config.toml
model = "image denoising model"
loss = "mse"
noise_std = 0.4
upsampling = "pixel_shuffle"
residual_init = "none"
Rows from block 10, named by matrix and row number. Rows with one number belong to one channel. Each number is 128 + 24 x the weight over the matrix's rms, rounded and kept within 0 to 255. All counts start at 0.
# convs0: first 3x3 conv (model.decb.0.2.convs.0.weight, 128x128x3x3), inputs 114-119, a 3x3 kernel for each
# convs1: second 3x3 conv (model.decb.0.2.convs.1.weight, 128x128x3x3, transposed), outputs 114-119, a 3x3 kernel for each
convs0.65 [109 123 115 148 101 108 143 123 104 120 118 116 124 122 119 121 139 105 104 161 126  95  86 141 106 144 124 142 143 140 144 143 126 154 146 127 145 126 125 118 132 149 156 132 143 158 168 119  85 110 173  79 109 120]
convs1.65 [154 126 130 152 138 114 103 137 134 129 103 108 134 127 135 132 116 152  76 109 102  92 136 153 144 133 164 151 116  75 119 102  89  96  92 133 128  88 124 117  97 136  96 113 138 132 125  94  81 126 158 136 115  99]
convs0.66 [178 100 134 148 101 145 149 121 151 122 122 125 125 148 122 128 132 106  61  76 160  86  79 118 141 109 150 159 144 137 155 124 133 155 140 137 128 101 130 154 101 135 135 131 123 109 114 177  97 125 134 140  84 131]
convs1.66 [ 91  97 117 112 132 119 131 137  71  94  96  87  97 104 115 113 116 140 101 168 117 135 141 144 103 173 186  82 140 116  86 127  78  83  93  88 105 153 126 117 145 124  72 117 131  96 126 102  79 127 145 125 118 161]
convs0.67 [120 113 116 109 127 119 111 115 115   0   0   0   0   0   0   0   0   0 116 113 118 134 147 121 141 119 155 100 106 111 122 103 110 113 111  93 114  84 103  77  91 103  89  95 114 113 110  96 106 119  97  96  64 107]
convs1.67 [145 131 132 128 128 137 126 127 138  86 106 128  97 123 110 103 101 119 118 138 124 115 111 112 116 106 120 138 131 140 146 117 133 147 143 134 144 120 149 149 136 145 142 133 157 115 135 131 120 126 138 137 135 141]
convs0.68 [102 127 135 121 124 130 130 133 119 124 122 114 137 142 132 131 132 133 147 151 120  90 123 124  73 113 120 111 128 122 139 123 137 145 137 136 123 142 117 142 124 134 130 140 143 143 149 115 149 134 136 162 145 142]
convs1.68 [124 112 118 110 128 129 129 125 142  86  99  99  83  98 105 102  75  89 178 149 138 167 156 151 131 135 121 107  84 107 123 133 114 132 138 112  88  82  96 125 148 125 179 154 164 108 126 106 136 121  94 144 112 103]
convs0.69 [132 131 181 121 113 121 145 118 139 119 139 134 112 121 125 115 138 130 121 178  84  70 120 146  73 107 130 158 131 147 138 147 144 155 130 140 127 145 127 139 140 168 145 123 166 109 145 108 143 132 154 146 121 133]
convs1.69 [139 131 134 125 114 113  66 135 152 111 119 136  92 109 103 137  88 111 130 167 163 146 164 186 157 119 144 122 116 152  88 130 148  94 136 128  55 114  86  73 110  98 100 127 117 141 164  92 144 106 130 115 117 120]
convs0.70 [136 129 161 139 142 152 139 158 183 113 125 123 124 139 124 136 150 128 141 138 179 122 106 148 186 115 137 108 105 128 113 130 131 107 122 138  97 107 146 151 121 132  98 118 128 131 124 134 137 108 132 154 105  95]
convs1.70 [ 86  66 112 101 102 131 110 129 108 117  99  83 101  87  98 104  79  79 140 121 115 110 114 148  95 126 160 118 159 144 102 136 146 160 148 172 146 165 152 124 157 122 118 149 164 143 147 109 121 135 126 152 126 140]
convs0.71 [ 77 127 130  98 152 117 112 144 129 137 127 138 124 125 150 141 137 139 115 124 143 150 172 120 154 117 109  95  87  92  82  99 114  86  90  98 138 163 143 150 155 126 133 160 147 157 123 133 177 139 156 127 135 176]
convs1.71 [150 124 148 135 100 165 122 129 174 147 138 116 120 111 106 102 123  82 154 120 149 120 122 131 106 138 115 181 180 144 178 175 147 179 158 177 117  91 120 136  98 127  90 100 109  84 128 129 118 103  86 129  97  91]
convs0.72 [132 139 146 132 137 145 158 138 130 125 125 130 133 126 128 120 129 120  88 139  74  80 142 172  57 129 125 138 132 125 135 125 142 142 140 126 154 129 116 109 121 112 134 124 127 131 106  80 132 110 112  93 141 141]
convs1.72 [155 141 123 118 142 116 100 124 131 138 137 126 101 120 120 120 148 131 130 130 204 141 154 195 179 120 154 119  98 127 117 148 173 111 123 142 125 104 125 115 163 146 148 153 108 153 182 139 156 126 134 178 138 118]
convs0.73 [152 113 142  80 149 125  92 147 137 129 139 152 129 122 121 131 126 154 147 150 164 112 154 153  99 137 121 151 117 114 122 131 137 114 138 132  73 137 101 125 124 105 118 120 126 101 121 138 148 118 136 145 134 122]
convs1.73 [116  96 145 112 131 152 115 129 120 105 128 131 136 164 163 122 124  98 107 129 109 118 115  82  67  93 114 130 115 133 134 129 133 147 107 146 138 125 136 172 129 132 169 145 161 119 137 102 175 147  97 113 106 114]
convs0.74 [141  85 107  92 118 107  98 116 118 123 120 127 121 134 117 126 134 125  84  69 181 129  95 130 139 155 141 145 116  97 138 106 108 113 119 126 111 115 118 130 119 111 126 129 109  90 138 202 109 103 135 131 103 129]
convs1.74 [153 138 159 161 143 149 158 159 120  99 104 108 145 117 105 117 141 109  84 136  81 105 136  89 109 136 193 135 141 141 146 146 111 125 136 134 154 137 164 157 125 139 105 110 154 136 123 149 130 129 134 107 101 170]
convs0.75 [181 139 157 150 125 146 141 120 131 125 137 132 112 116 123 120 117 136 137 138  38 140 136 153 107 115 156 151 124 138 144 139 134 145 122 135 139 136 149 140 149 149 122  97 142  58 102  70 135 135 136 140  96 116]
convs1.75 [119 111 121  92 111  89 123 119 124 104 150 162 139 160 139 151 138 120 109 152 181 140 155 135 213 131 161  85 115 169  77  99 140  93 103 130 114 148 119  92 127  98  82 103 116 170 160 135 132 119 156 120 173 179]
convs0.76 [146 128 143 134 108 135 109 125 100 104 131 135 143 125 119 127 120 118 136 166 111 147 120 141 136 138 113 111 123 104 106  96 125 106 139 127 150 159 142 139 177 150 164 133 160 118 138  90 109 134 156 153 124 158]
convs1.76 [155 158 166 110 144 130 102 142 128 164 112 107 145 109 111 144 120 146  91 123  79 139 118 115 113 115 170 137 128 100 165 155 166 171 141 191 125  98  99 113  88 136 132 127 126 174 126  57  96  98 138 123 109 144]
convs0.77 [ 95 133 146 145 141 134 145 142 138 141 138 136 127 123 125 131 135 127 155 167 167 105 122 141 111 111 127 113 123 127 112 137 141 117 129 131 172 116 121 154 140 151 145 140 149 194 163 155 147 116 145 140 177 185]
convs1.77 [137 123 125 118 109 119  96 112 147 107 119 121 122 127 112 122 122 135 153 117 169 148 143 170 128  88  72 142 126 149 133 143 151 153 156 150 103  88  87  80  95  87 151 128 109  55  71  84 139  95  78 133  93  35]
convs0.78 [143 125 119 130 135 116 116 123 128 124 128 134 129 117 119 124 116 117 142 108 150 184 116  99 238 120  85 144 133 144 150 157 126 142 156 150 113 121 137 143 139 112 118 126 117 101 128 149 107 143 128 151 104 110]
convs1.78 [120 129 135 125 114 127 136 136 101 161 133 122 176 141 136 120 147 140 132 115  37 114 112  69  94 162 161  96 114  97 125  93  92 124 102 114 163 152 150 156 115 145 124 129 151 158 138 123 108 132 134  86 138 161]
convs0.79 [ 93 114 110 130 134 116 120 141 135   0   0   0   0   0   0   0   0  12 119 129 118 119 140  81 123 128 114 129 124 121 133 114 109 111 121 106 130 107  98 110 105  90 118 110 103 136 136 106 127 115  88 114 143 138]
convs1.79 [145 128 127 136 120 138 132 129 143  99 117 115 110 139  97 118 130 128 134 118 131 117 122 125 125 112 102 139 113 129 150 114 119 153 140 120 138 124 137 137 121 141 136 131 136 116 113 111 141 121 102 136 147 120]
convs0.80 [ 76 122 121 115 111 107 120 114 110 128 135 152 119 111 129 134 132 145 159 221 107  89 151 169  80 118 110 132 127 122 108 116 121 105 104 103 128 136 120 115 153 161 124 125 164 141 143  97 125 128 156 144 167 162]
convs1.80 [171 161 158 150 152 172 137 171 194 124 173 160 134 170 181 140 120 132 135 111 151  99 136 180 151  82 100 172 158 163 145 147 178 138 128 165 121 116 106 108 116 126 150 150 129 153 155 102 140 120 129 142 139 101]
convs0.81 [134 121 141 105 128 116 128 128 150 131 133 142 127 135 138 123 135 138  87  72 127  67 120 112  93 107 146 128 126 111 109 116 147 137 114 142 147 175 130 166 129 147 127 134 159 110 103 170 145 110 133  94  84 107]
convs1.81 [ 99  81 104 133 111 143 116 122 138  80 119 119 113 123 125 115  95  97 123 164 151 143 173 112 144 181 158 125 129 148 121 100  91 169 103  89  60  81 103 150  99  97 137 107 141  97 164 154 134 131 123 104  75 145]
convs0.82 [134 122 117 116 123 123 143 110 105 126 124 126 123 116 130 128 118 130 129  97  71 179 181 124 137 166 166 133 114 127 100 114 140 119 130 143 151 168 159 142 142 144 138 114 140  79  71  51 127 115  66  95  96 117]
convs1.82 [183 198 181 151 167 163 153 160 170 178 180 156 139 126 122 157 168 172  57 114 187 133 132 112 163 121 101 148 145 142 149 133 142 168 132 134 107 129 113 109 124 117 101  97  98 182 220 184 184 154 159 184 186 186]
convs0.83 [138 118 107 114 140 114 117 148 137 137 131 136 136 116 125 129 121 139 171 140 147 150 102  85 142 100  78 126 124 116 133 131 120 122 143 124  85 104  95  80 105  82  95 100 103 152 174 188 174 137 115 173 153 104]
convs1.83 [130 118 123 133 136 135 155 128 140  85 112 120 122 139 142 138 110 110 138 121 110 132 126 120  89 101 152 133 119 152 115 122 139 119 144 155 221 185 208 185 175 190 168 155 202 135 126 109 135 149 125  72 134  94]
convs0.84 [ 99 112 118 101 137 122 120 141 128  14   0  21   0   0   0   0   0  28 112  90 124 112 107  88 105 120 121 127 128 134 128 121 121 142 133 129 114 131 108 108 109 109 101 125 107 134 143 158 145 119 124  97  94 109]
convs1.84 [153 128 130 132 118 134 127 127 152 122 141 143 123 162 137 119 153 128 126 128 135 129 125 131 127 113 128 132 127 138 121 116 124 145 137 135 151 126 135 135 120 128 131 133 144 124 120 128 127 121 111 133 135 129]
convs0.85 [149 119 140 127 133 127 122 107 121 139 123 132 110  86 116 138 123 125 117 129 115 123 164 173 117 162 167 149 102 124 143 138 126 138 125 141 149 130 153 167 163 146 151 150 140 114 132 108 163 145 146 117 150 173]
convs1.85 [157 161 142 118 134 132 130 143 124 178 200 197 194 200 193 184 214 176 127 112 166 106 115 145 143 114 107 132 158 166 100 142 160 112 130 139 126 118 109 121 125  97 138 129  95 110 120 129 124 106 100 137 120 151]
convs0.86 [100 115 103 115 134 108 107 117 138 145 129 129 125 118 132 135 139 137 103  92 143 117 138 141 122 130 131 147 129 112 144 157 139 169 150 166 141 114 144 147 138 132 109 119 122 125 117 153 167 116 163 123 123 134]
convs1.86 [142 124 139 138 144 153 187 153 130 122 135 132 166 159 164 127 151 122 150 123 161 115 133 135 132 132 142 118  93 102 120  93  82 130 123 111 111 119 119 110 125 108 122 166 127 123 107 112 139 110  74 127 105 106]
convs0.87 [156 159 149 166 115 154 180 154 147 126 130 127 127 145 130 128 121 123 143 116 143 121  71 117 124  94 137 137 179 157 148 121 139 143 141 136 147 116 117 135 115 146 139 133 123 153 118 156  82 130 140 124 101 106]
convs1.87 [ 61  87  78 114  97 111 102  81 106 117 107 110 163 136 162 144 115 138  88 153  65 144 144 114 109 158 148  90 114  87 127  96  94 103  47 102 129 134 115 130 128 143 125 125 184 146 129 112  87 141 152 126 124 110]
convs0.88 [120  88 106  78 123 123 112 126  95   0   0   0   0   0   0   0   0   0 136 118 104 132 131 123  89 112 147 118 107 101 114  94  79  91  94 100 107 119 115  80 106  93  95  90  86 132 132 100 158 138 129 105  89 110]
convs1.88 [142 129 137 137 130 139 125 133 139 102 108 120 103 128 102 112 126 118 114 129 125 124 108 117 119  99 129 121 126 155 148 116 147 147 140 129 140 133 145 148 134 133 136 132 147 128 129 116 109 115  99 137 140 123]
convs0.89 [140 106 141 106 139 130 111 129 131 110 115 118 137 134 142 119 148 115  81 148 155  95  99 166 126 135 108 150 107  97 118 114 126 121 125 156 122 129 143 139 149 157 145 142 137 121 142 135 154 118 174 134 125 161]
convs1.89 [131  95 119  98 103  88  95 116  87 125 129 124 128 146 115 121 138  99 143 111 100 138 133 174 149 150 201  91 103 122 108 144 158 110 151 132 121  92 100 102 106  94 101 144 122 121 107  72 108  85 108 124 104 133]
convs0.90 [ 99 133  92  90 130 101 116 125 110 136 121 121 139 135 146 118 123 119  90 114 134 152 186 139 142 188 136 110 141 132 116 118 117 116 134 130 111 148 138 108 126 104 109 133 103 107  96  85 129 115  93  66 121 100]
convs1.90 [176 166 166 136 160 182 150 115 159 172 110 108  97  98 105  89 144 117 126  68 139 107 103 129 116 131 150 149 154 151 155 151 168 132  97 133 171 125 168 151 141 175 132 112 140 166 166 205 182 171 152 215 172 171]
convs0.91 [112 145 164 146 128 126 139 145 146 130 128 123 129 134 122 130 146 136 175 180 137 138 119 127 128 129 101  94 112 141 124 136 128 117 120 116 147 121 127 132 138 148 114 129 145 162 160 135 152 105 144 148 148 147]
convs1.91 [112 102 106 122 105  90  95 113 121  68  68  82  76  64  68  72  67  81 166 127 167 136 154 160 154 125 104 133 125 124 131 139 128 124 174 167  99 108 139  71 120 121  90 112 121 134 100 110 127 126 104 138 120  99]
convs0.92 [127 130 131 122 130 116  99 126 130 128 135 137 114  97 123 135 133 147 174 163 105 160 141 122 130 141 116 134 130 148 143 155 136 131 146 143 129  95 107 109 115  98  96 104 111 132 160 121 155 145 105 148 148 136]
convs1.92 [113 120 130  94 129 114 116 128 121 108 124 134 123 161 126 121 165  90 160 104 155 107 123 115 150  96 108  94  66 133  97 114 122  72 126 105 153 141 152 106 169 137 134 163 138 134  80 114 145 122 108  86 129  90]
convs0.93 [122 126 132 119 137 122 143 131 136 122 135 134 123 129 129 122 129 122  87 145  67 114 152  90  94 139 128 117 125 135 115 108 130 114 113 111 113 141 151 108 114 125 101 124 127  74 107  57 115 133  59 119 125  90]
convs1.93 [103 127 126 119 130 121 117 145 118  93 100 118  57  63  71  64  81  94 154 152 229 147 170 178 167 133 155 155 158 151 143 174 164 113 151 140 107 139 136 107 135  99 119 108  96 187 172 162 176 170 159 144 172 169]
convs0.94 [166 109 147 103 116 124  88 135 128 135 130 115 126 123 119 137 131 127 107  90 116 136 114 143  93 142 149 152 117 130 152 137 106 164 137 167 106 121 123 149 125 106 137 128 139  84 148 143 136 118 136 149  78 102]
convs1.94 [113  88 122  97 115  96 101 127  88 109 108 110 127 122 101 134 166 121 139 179 185 151 146 109 119 125 157  79 102 114 130 125  79  64 137  82  86 123 104 126 124  79  73 143 125 135 125 112 135 139 118  89 117 146]
convs0.95 [103 120 103 108 109 115 122 118 101 115 118 122 136 140 121 115 120 129 155 146 129 120 158 116  81 156 118 112 126 110  93 104 136 115 127 108 128 173 109 108 127 120 145 141 143 124 135 128 111 124 129 109 146 134]
convs1.95 [136 141 124 139 136 151 126 140 174 123 130 131 134 107  92 130  69 126 112 118  98 142 152 100 120  94  87 161 110  84 154 150 146 164 107 124  90  63 105 152  93 125 169 116 141 156 152 150 149 120 123 133 108 139]
convs0.96 [ 85 133  99 108 111 111 116 110 131 135 120 118 124 114 133 132 124 144 146 136 109 161 166  86 157 147 140  67  77 108  69 103  92  98  89  81 138 120 117 104 134 115 113 145 129 146 126 114 138 138  89 126 150 136]
convs1.96 [132 151 142 144 170 174 169 165 184 105 127 119 139 152 118  96 110  86 152  85 165 136 124 156 121 119  74 206 167 160 187 199 183 152 189 150 125  92 134 141 121 119 136 140 126 110  96 149 169 163 127 135 153 100]
convs0.97 [109 156 128 142 122 121 117 127 126 135 133 135 127 118 130 131 140 132 158 160  76 188 127  92 146 124  74  91 107 119 103 135 122  98 114 101 122 113 103 101 117 101 112 105 112 165 161 106 137 150 116 141 161 117]
convs1.97 [ 94 135 141 125 129 118 121 131 157 100  91 128  89  88  93  72  87 101 172 153 160 161 137 135 185 118 120 163 139 155 154 148 150 123 163 159 147 124 128 138 136 144 159 160 144 166 125 133 122 137 142 117 149 136]
convs0.98 [113 138 113 134 138 111 124 147 114  27   0   0   0   0   0   0   0   0 109 122 157 136 147 142 155 179 140  96 112 111 118 112 110 109 119 101 126 111 103 125 129  98 130 132 106 129 114 123  76 128 128  94 120  99]
convs1.98 [141 132 126 138 123 123 137 119 134 129 132 139 138 147 122 135 122 123 118 112 107 112 122 121 116 117 130 134 130 147 134 115 138 153 134 145 140 127 138 145 118 128 132 126 135 126 117 125 128 119 120 150 138 129]
convs0.99 [120 121 149 116 133 139 139 148 146 132 132 115 121 131 136 124 135 107  81 150 136  33 105 148  54  97  95 175 153 159 175 130 156 173 163 155 148 111 150 137 127 163 124 148 111 171 124 124 119 112 143  97 139 133]
convs1.99 [123  96 104  89  95 114  93 119 127 141 117 121  95 133 126 139 165 150 170 140 173 155 145 231 173 164 161  86  89  85  83 114 114  59  82  99 127 106 110  87 132 110 102 135 108 114 104 113 118 104 117 166 101  82]
convs0.100 [141 152 153 160 162 159 191 166 168 127 121 124 125 139 127 126 131 118 105 106 135  79 136  88 127 133 131 113 125 143 144 130 137 130 138 123 107 108 109 112 101 100 105 136 102 124 102 114  90 136  78  93 136 126]
convs1.100 [ 70  82  57 112  93 106 100  94 114 148 137 110  96  95 138 101 106 161 129 137 174 157 146 174  99 150 128 157 169 124 107 134 139 120 121 164 125 131 175 134 137 156 142 135 151 159 161 187 142 152 154 178 132 152]
convs0.101 [168 135 132 143 152 168 148 154 156 109 105 114 136 158 125 128 140 113  65 116 191  66 116 142 127 117 151 146 148 129 148 116 138 128 139 134 120 145 153 147 138 148 149 164 136 138 102 174 115 108 147 117 112 147]
convs1.101 [114  85  99  95 106  99  97  76  60 118 146 102 127 118 148 132 128 152 111 133  97 115 110 165  57 139 157 132 147 105 122 132 111 119  98 122 131 109 110  90 114 113  91 102 125 117 138 130 141 126 110 163 112 112]
convs0.102 [ 80 120  95 150  94  95 108 107 121 128 121 127 126 125 120 137 149 123 161 139 177 177  87 124 170 115 107 113 141 148 125 141 112 152 143 133 145  86 124 113 113 153 106 116 127 180 173 203 101 121 176 159 169 148]
convs1.102 [152 163 160 161 148 142 175 152 171 100 101 123 154 126 102 157 134 128 149 111  97 128 145 159 138 122 120  92  99  92 152 140 129  96 143 141 154 123 147 131 115 177 129 153 178  71  32  97  85 114 134  97 113  83]
convs0.103 [134 107 108  88  90 113  76 100 111 140 128 130 110 133 121 133 124 141 146  80  87 167 138 121  97 120 148 148 133 147 152 127 126 144 126 155 128 126 122 138 132 124 124 112 142  90 124 133 119 134 141 163  82 121]
convs1.103 [118 147 167 109 130 140 157 148 161 118 111 100 154 114  99 137 136 107 104 179 144 126 140  88 135 152 168  59  95 105 115 107  78 122 105  95 109 140 126 130 125 113  90  92 155 152 151 155 120 129 143 111 129 157]
convs0.104 [ 97 115 120  59 133 115  94 129 140 129 127 140 131 129 138 139 143 146 106 122 142 130 154  94 115 134 121 139 130 123 114 137 144 127 123 146  92 128 122  96 110  95 100 127 121 149 156 161 187 155  97 156 152 138]
convs1.104 [148 125 172 143 129 184 151 161 173 121 110  99  98 102  62  77 144 103 138 117 191 150 137 135 122  93 130 116 115 119 128 145 119 127 129  94 155 138 143 171 143 132 127 140 130 101 112 117 159 128  96  99  86 118]
convs0.105 [129 154 139 140 145 141 121 124 147 137 127 136 115 132 149 132 140 133 126 107  97 143 158 113 132 124 141  81 101 112 108 116  97  89  88 111 128 150 169 137 149 147 128 138 149 126  90 118 138 130  87 120 122 114]
convs1.105 [101 143 139 114 127 132 122 103 136 126 122 107 110 158 118 111 139  76 151 115 178 122 121 157 141 160 152 109 167 230 150 151 163 112 139 136 107 109 106 121 120 105 102 108 148 108 138 176 137 129 150 114 179 156]
convs0.106 [ 81  93 101 106 119 104 112 103 109   0   0   0   0   0   0   0   1   0 116 137 134  91 160 159  64 129 166 110 116  99 131 110 105  97  99  98 135 108 104 112 111 117 107 106 100 112 127 132 124 115 151  61 137 157]
convs1.106 [148 134 132 148 116 129 122 126 137  79 101  95  92 114  94  99  97 115 104 122 102 113 113 110 125 114 107 138 110 135 154 115 121 141 131 113 146 113 145 145 126 125 139 121 150 100 118 124 107 103 107 160 127 130]
convs0.107 [141 120 119 120  89 128 119 102 125 120 125 128 118 133 121 135 112 135  88 124  80 117  89 107 132 122 132 118 146 144 120 132 150 124 121 108 116 140 167 130 119 143 128 107 114 112 139 107 113 156 145 158 119 109]
convs1.107 [115 126 137 156 158 120 144 144 121  92 121 140 127 106 120  92 103 120 125 144 148 131 144 153 166 161 196 125 118 130  99  96 123  95  95 144 110 126 123 127 125 107  91 131 147 167 125  79  97 116 140 102 124 149]
convs0.108 [126 151 151 138 122 132 145 134 120 133 132 123 120 130 135 124 115 121 130 127  94 154 135 115 143 133 128 104 143 157 111 127 127 122 120 126 121 131 114 110 145 147 118 119 146 137 140 121 105 149 141 144 105 119]
convs1.108 [118 129 130 117 117 150 109 120 157 137 129 126 124 101 117  92  95 109  83 138 113 125 156 114 138 157 149 125 128 123 124 121 131  80 122 139 114 119 149 138 105 157 113 128 182 167 149 126 100 153 147 106 136 140]
convs0.109 [188 134 135 160 115 134 152 137 139 123 135 130 118 136 123 124 132 115 126 118  83 163 117 106 177 125 149  98 115 136 130 133 118 112 126 114 121 136 117 157 122 115 134 113 134  92 126 131  99 132 120 124  97  95]
convs1.109 [ 79  99  92 131 122  98 131 118 105  98 105  86 114 119 105 117  99 108 103 149 118 129 128 108 138 134 158 112 134 152 130 122  97 117 143 121 126 152 131 152 111 105 110  95 132 151 151 138 107 155 159  86 146 172]
convs0.110 [192 141 140 145 109 153 130 131 130 117 129 116 134 152 107 134 118 117 141 100 151 130  83 125 110 119 128 156 164 158 172 152 138 163 167 171 118 124 127 140 126 130 143 120 128  99 137 194  93 126 164 177 106 126]
convs1.110 [ 92  96 111  91 113  93 117 101  84 109 104 109 140 112 141 190 124 156 105 172  68 149 121  89 113 142 159  53  77  71  91  92  63  61  77  63 118 133 100 127 113 131 114 131 182 120  90  84 111 132 144  77 119 156]
convs0.111 [139 136 104 139 102 103 104 101 126 130 124 127 116 121 114 136 114 138 141 111  92 189 149  77 136 147 154 100 121 131 115 143 128 132 125 146 122 139 104 125 134 117 145 129 158  68 138 120 100 142 100 154 124 117]
convs1.111 [109 158 144 128 131 137 164 134 145 118 127 123 153 120  91 145 118 107  82 145 137 129 134  80 135 130 121 101 101 129 144 115 107 109 123  98 101 117 105 164 105 121 158 114 163 144 119 137 133 160 165  81 145 190]
convs0.112 [135 133 125  93 154 114 119 135 116 149 132 136 133  96 111 121 122 152 171 105 154 163 166 121 140 120 107 154 118 124 124 131 128 129 133 147 102 133 101 121 120  87 104 114 115 113 124 150 181 128 100 157 126 121]
convs1.112 [160 129 133 117 134 174 139 110 125 110 163 134 118 141 157 136 157  69 157 128 162 135 119 113  99 101  99 130 156 145 101 148 166 125 120 124 157 142 178 134 148 148 159 131 135  84 159 169 173 166  92 126 147 145]
convs0.113 [147 141 135 137 142 132 146 142 146 132 129 142 124 124 136 132 127 131 104 106  97 148 143 126 121 133 151 135 137 124 127 141 140 136 136 137 150 156 127 142 126 138 134 123 141 118  71 131 141 122 116  65  80 101]
convs1.113 [114 108 119 120  91 129 120  94 139 128 177 142 141 184 164 140 153 154  98 121 123 136 122  84 123 119 105 168 121 140 163  98  84 186 124  88 103  98 113 150 112 117 152 104 122 153 168 186 161 133 121 145 145 137]
convs0.114 [110 139 114 114 116  96 109  95 110 133 120 130 110 111 120 120 108 119 134 115 108 186 151 104 140 128 142 105 129 135 117 125 135 122 129 134 161 108 121 112 117 123 102 108 129 116 109 110 117 150 102 140 152 141]
convs1.114 [113 173 138 139 133 135 166 129 146 139 159 177 177 167 159 113 165 150 115 134 172 129 131 117 160 130 114 103 109 133 140 140 129 130 121 129 123 128 153 139 142 126 130 117 129 138 118 160 158 143 146 111 147 146]
convs0.115 [159 120 143 118 112 143 119 130 163 125 120 119 119 146 128 139 147 138  92 104 110  79  93 110  95 111 162 121 111 129 120 109 116 128 104 141 107 126 129 135 116 132 129 127 136 112 123 135 110 131 116 157 114  79]
convs1.115 [ 72  91 103 128 135  98 120 130 111  83  97 111  96 119 119 107 108 100 121 171 149 147 156 138 144 162 179 127 135 172 140 153 110 129 157 138 102 142  96 142 138  89 110 125 144 154 141 112 140 145 152 129 131 146]
convs0.116 [ 94 137 140 135 147 139 154 135 158 132 123 117 117 109 133 129 143 149 153 143 117  90 141  82 104  75 106 120 116 141 114 137 135 140 125 139 135 135 124 124 141 139 130 161 162 155 166 158 147 146  92 128 171 174]
convs1.116 [127 119  90 118 118 139 118 110 161 147 137 101 118 141 129 133 148  81 177 142 174 151 147 177 129 112  92 139 139 136 133 154 141 103 138 145 102 112 107  96 125 107 136 148 137  53 116 122 182 123 108 114  95  67]
convs0.117 [128 140 136 146 111 136 142 146 132 122 127 118 135 135 119 136 132 123 152 175 121  94  99 129  94 109 119 120 145 147 142 115 112 145 131 103 143 130 116 121 133 143 158 147 149 138 131 109  84 115 152 126 155 115]
convs1.117 [ 93 110  89 115 129 120 104 107 120  65  93 107 104 126 145 134  95 134 114 125  72 128 136 142 140 136 135 156 122 101 143 138 149 114 113 157 116 115 114 112 106 142 144 134 148 170 101  91 123 145 145 143 136 100]
convs0.118 [ 89 120 137  94 121 103 104  91 104 139 133 131 116  92 128 116 111 128 129 160  79 158 217 166 118 173 141 132 110 124 117 126 142 143 135 134 129 139 154 122 134 128 127 120 131 120 139  68 165 160 126 123 132 145]
convs1.118 [183 190 167 131 156 140 139 165 177 177 174 160 159 157 135 157 200 153 111  64 166  92  99 115 123  69  98 155 123 132 114 139 167 112 119 128 125 103 110 125 133  95 121 131  89 159 176 145 162 108 103 121 137 133]
convs0.119 [ 95 104 103  96 123  98 110 129 128   0   0  10   0   0   0  14   0  27 131 112 144 125 123 113  96 115 117 138 144 129 123 126 118 114 123 125 125 118  80 114 121 101 113 129 115 129 156 178 118 137 133 113 119 141]
convs1.119 [153 122 124 142 121 132 132 128 138 120 116 119 127 137 126 139 134 124 131 145 130 130 137 113 122 103 128 129 118 143 136 119 125 149 122 141 141 128 130 132 123 128 126 123 147 115 113 121 137 110 124 140 130 128]
convs0.120 [104 122 115 140 142 139 141 140 127 134 130 139 127 127 128 126 137 114 120 132 214 131 119 129 172 144 107 138 125 128 139 130 127 137 144 111 140 104 114 154 131 133 116 144 102 194 118 212 112 121 167 121 148 155]
convs1.120 [143 130 129 145 100 142 125 123 126 127 135 119 141 144 133 129 140 148 135  97  59 103  90 116  88 125  97 144 119  81 140 120 112 149 141 141 143 103 173 101  92 174 121 104 142  97  74 134  82  92  85 125  80  48]
convs0.121 [155 125 137 123 116 153 145 118 140 134 128 131 121 128 127 145 132 129  87 114 144  97 113 159 142 120 168 148 125 138 143 141 141 140 140 144 113 113 145 148 128 127 128 113 115 110 120 115  90 140 140 119  93 134]
convs1.121 [129 104 112 134 139 107 123 139 100 123 143 109 153 148 134  95 165 121 105 117 153  96  87 163  91 131 142 114 133 142  90  93 101 122 102 128 152 166 143 125 140 101  68 123 139 123 133 122 103 107 126 148 103 114]
convs0.122 [140 123 104 139 103 126  92 106 137 124 120 132 122 127 116 134 131 129  92 127 121 145  98 119  91 144 137 119 126 105 133 135 110 123 114 127 167 139 169 160 169 177 146 145 162 107 162 155 116 135 176 146 142 134]
convs1.122 [ 90 125 140 113 136 102 144 126 131 114 108 117 209 165 139 143 153 153 109 120 135 127 126 126 166 132 200 123  98 147 155 115  99 139 136 102 111  83  80 100 105  58  67 102 118 129  57 106  85  97 109  85 106 140]
convs0.123 [115 122 126 117 144 133 124 132 135   0   0   0   0   0   0   0   0   0 125 108 129 119 110  96  81 101 129 129 132 123 121 109 109  85 114 102 137 109 102  91 107  88  89 113 100 127 141 146 138 127 128  92 122 133]
convs1.123 [148 140 129 133 123 133 131 131 146  98 102 112 104 126 106 113 120 121 129 134 124 129 135 119 129 106 127 138 132 152 139 121 137 141 127 134 149 133 144 148 127 140 133 133 134 121 117 122 127 120 110 136 135 126]
convs0.124 [114 125 117 117 133 118 103 107 124 119 116 141 120 127 132 123 128 133 116 135  89 135 109 104  92  95 108 121 139 116 128 127 129 109 124 125 143 162 128 148 167 156 156 138 148 121 123 115 122 111 138 135 113 118]
convs1.124 [136 146 192 152 166 180 124 109 143 137 133 129 135 134 156 112  98 110 172 153 173 151 144 140 136 147 168 123 117 164 133 103 119 135  91 152 126 108 116 135 115 119 110 107 145 116 138 134 128 140 133 142 116 154]
convs0.125 [159 153 154 125 120 143 147 145 121 124 127 123 134 131 135 126 110 130 170 122  65 108 143 126  69 137 144 144 148 144 134 119 139 156 147 135 103 145 114 120 119 122 147 128 136  66 105  65 127 149 121 111  95 121]
convs1.125 [154 121  88  99 124 114 121 106 140 127 131 105 113 108 120 135  96 103  79 143 114 155 176 107 138 119 144 133 103  91 119 112 129 144  81 117 104 120 125 154 139 162 152 120 178 171 186 163 139 139 132 160 147 165]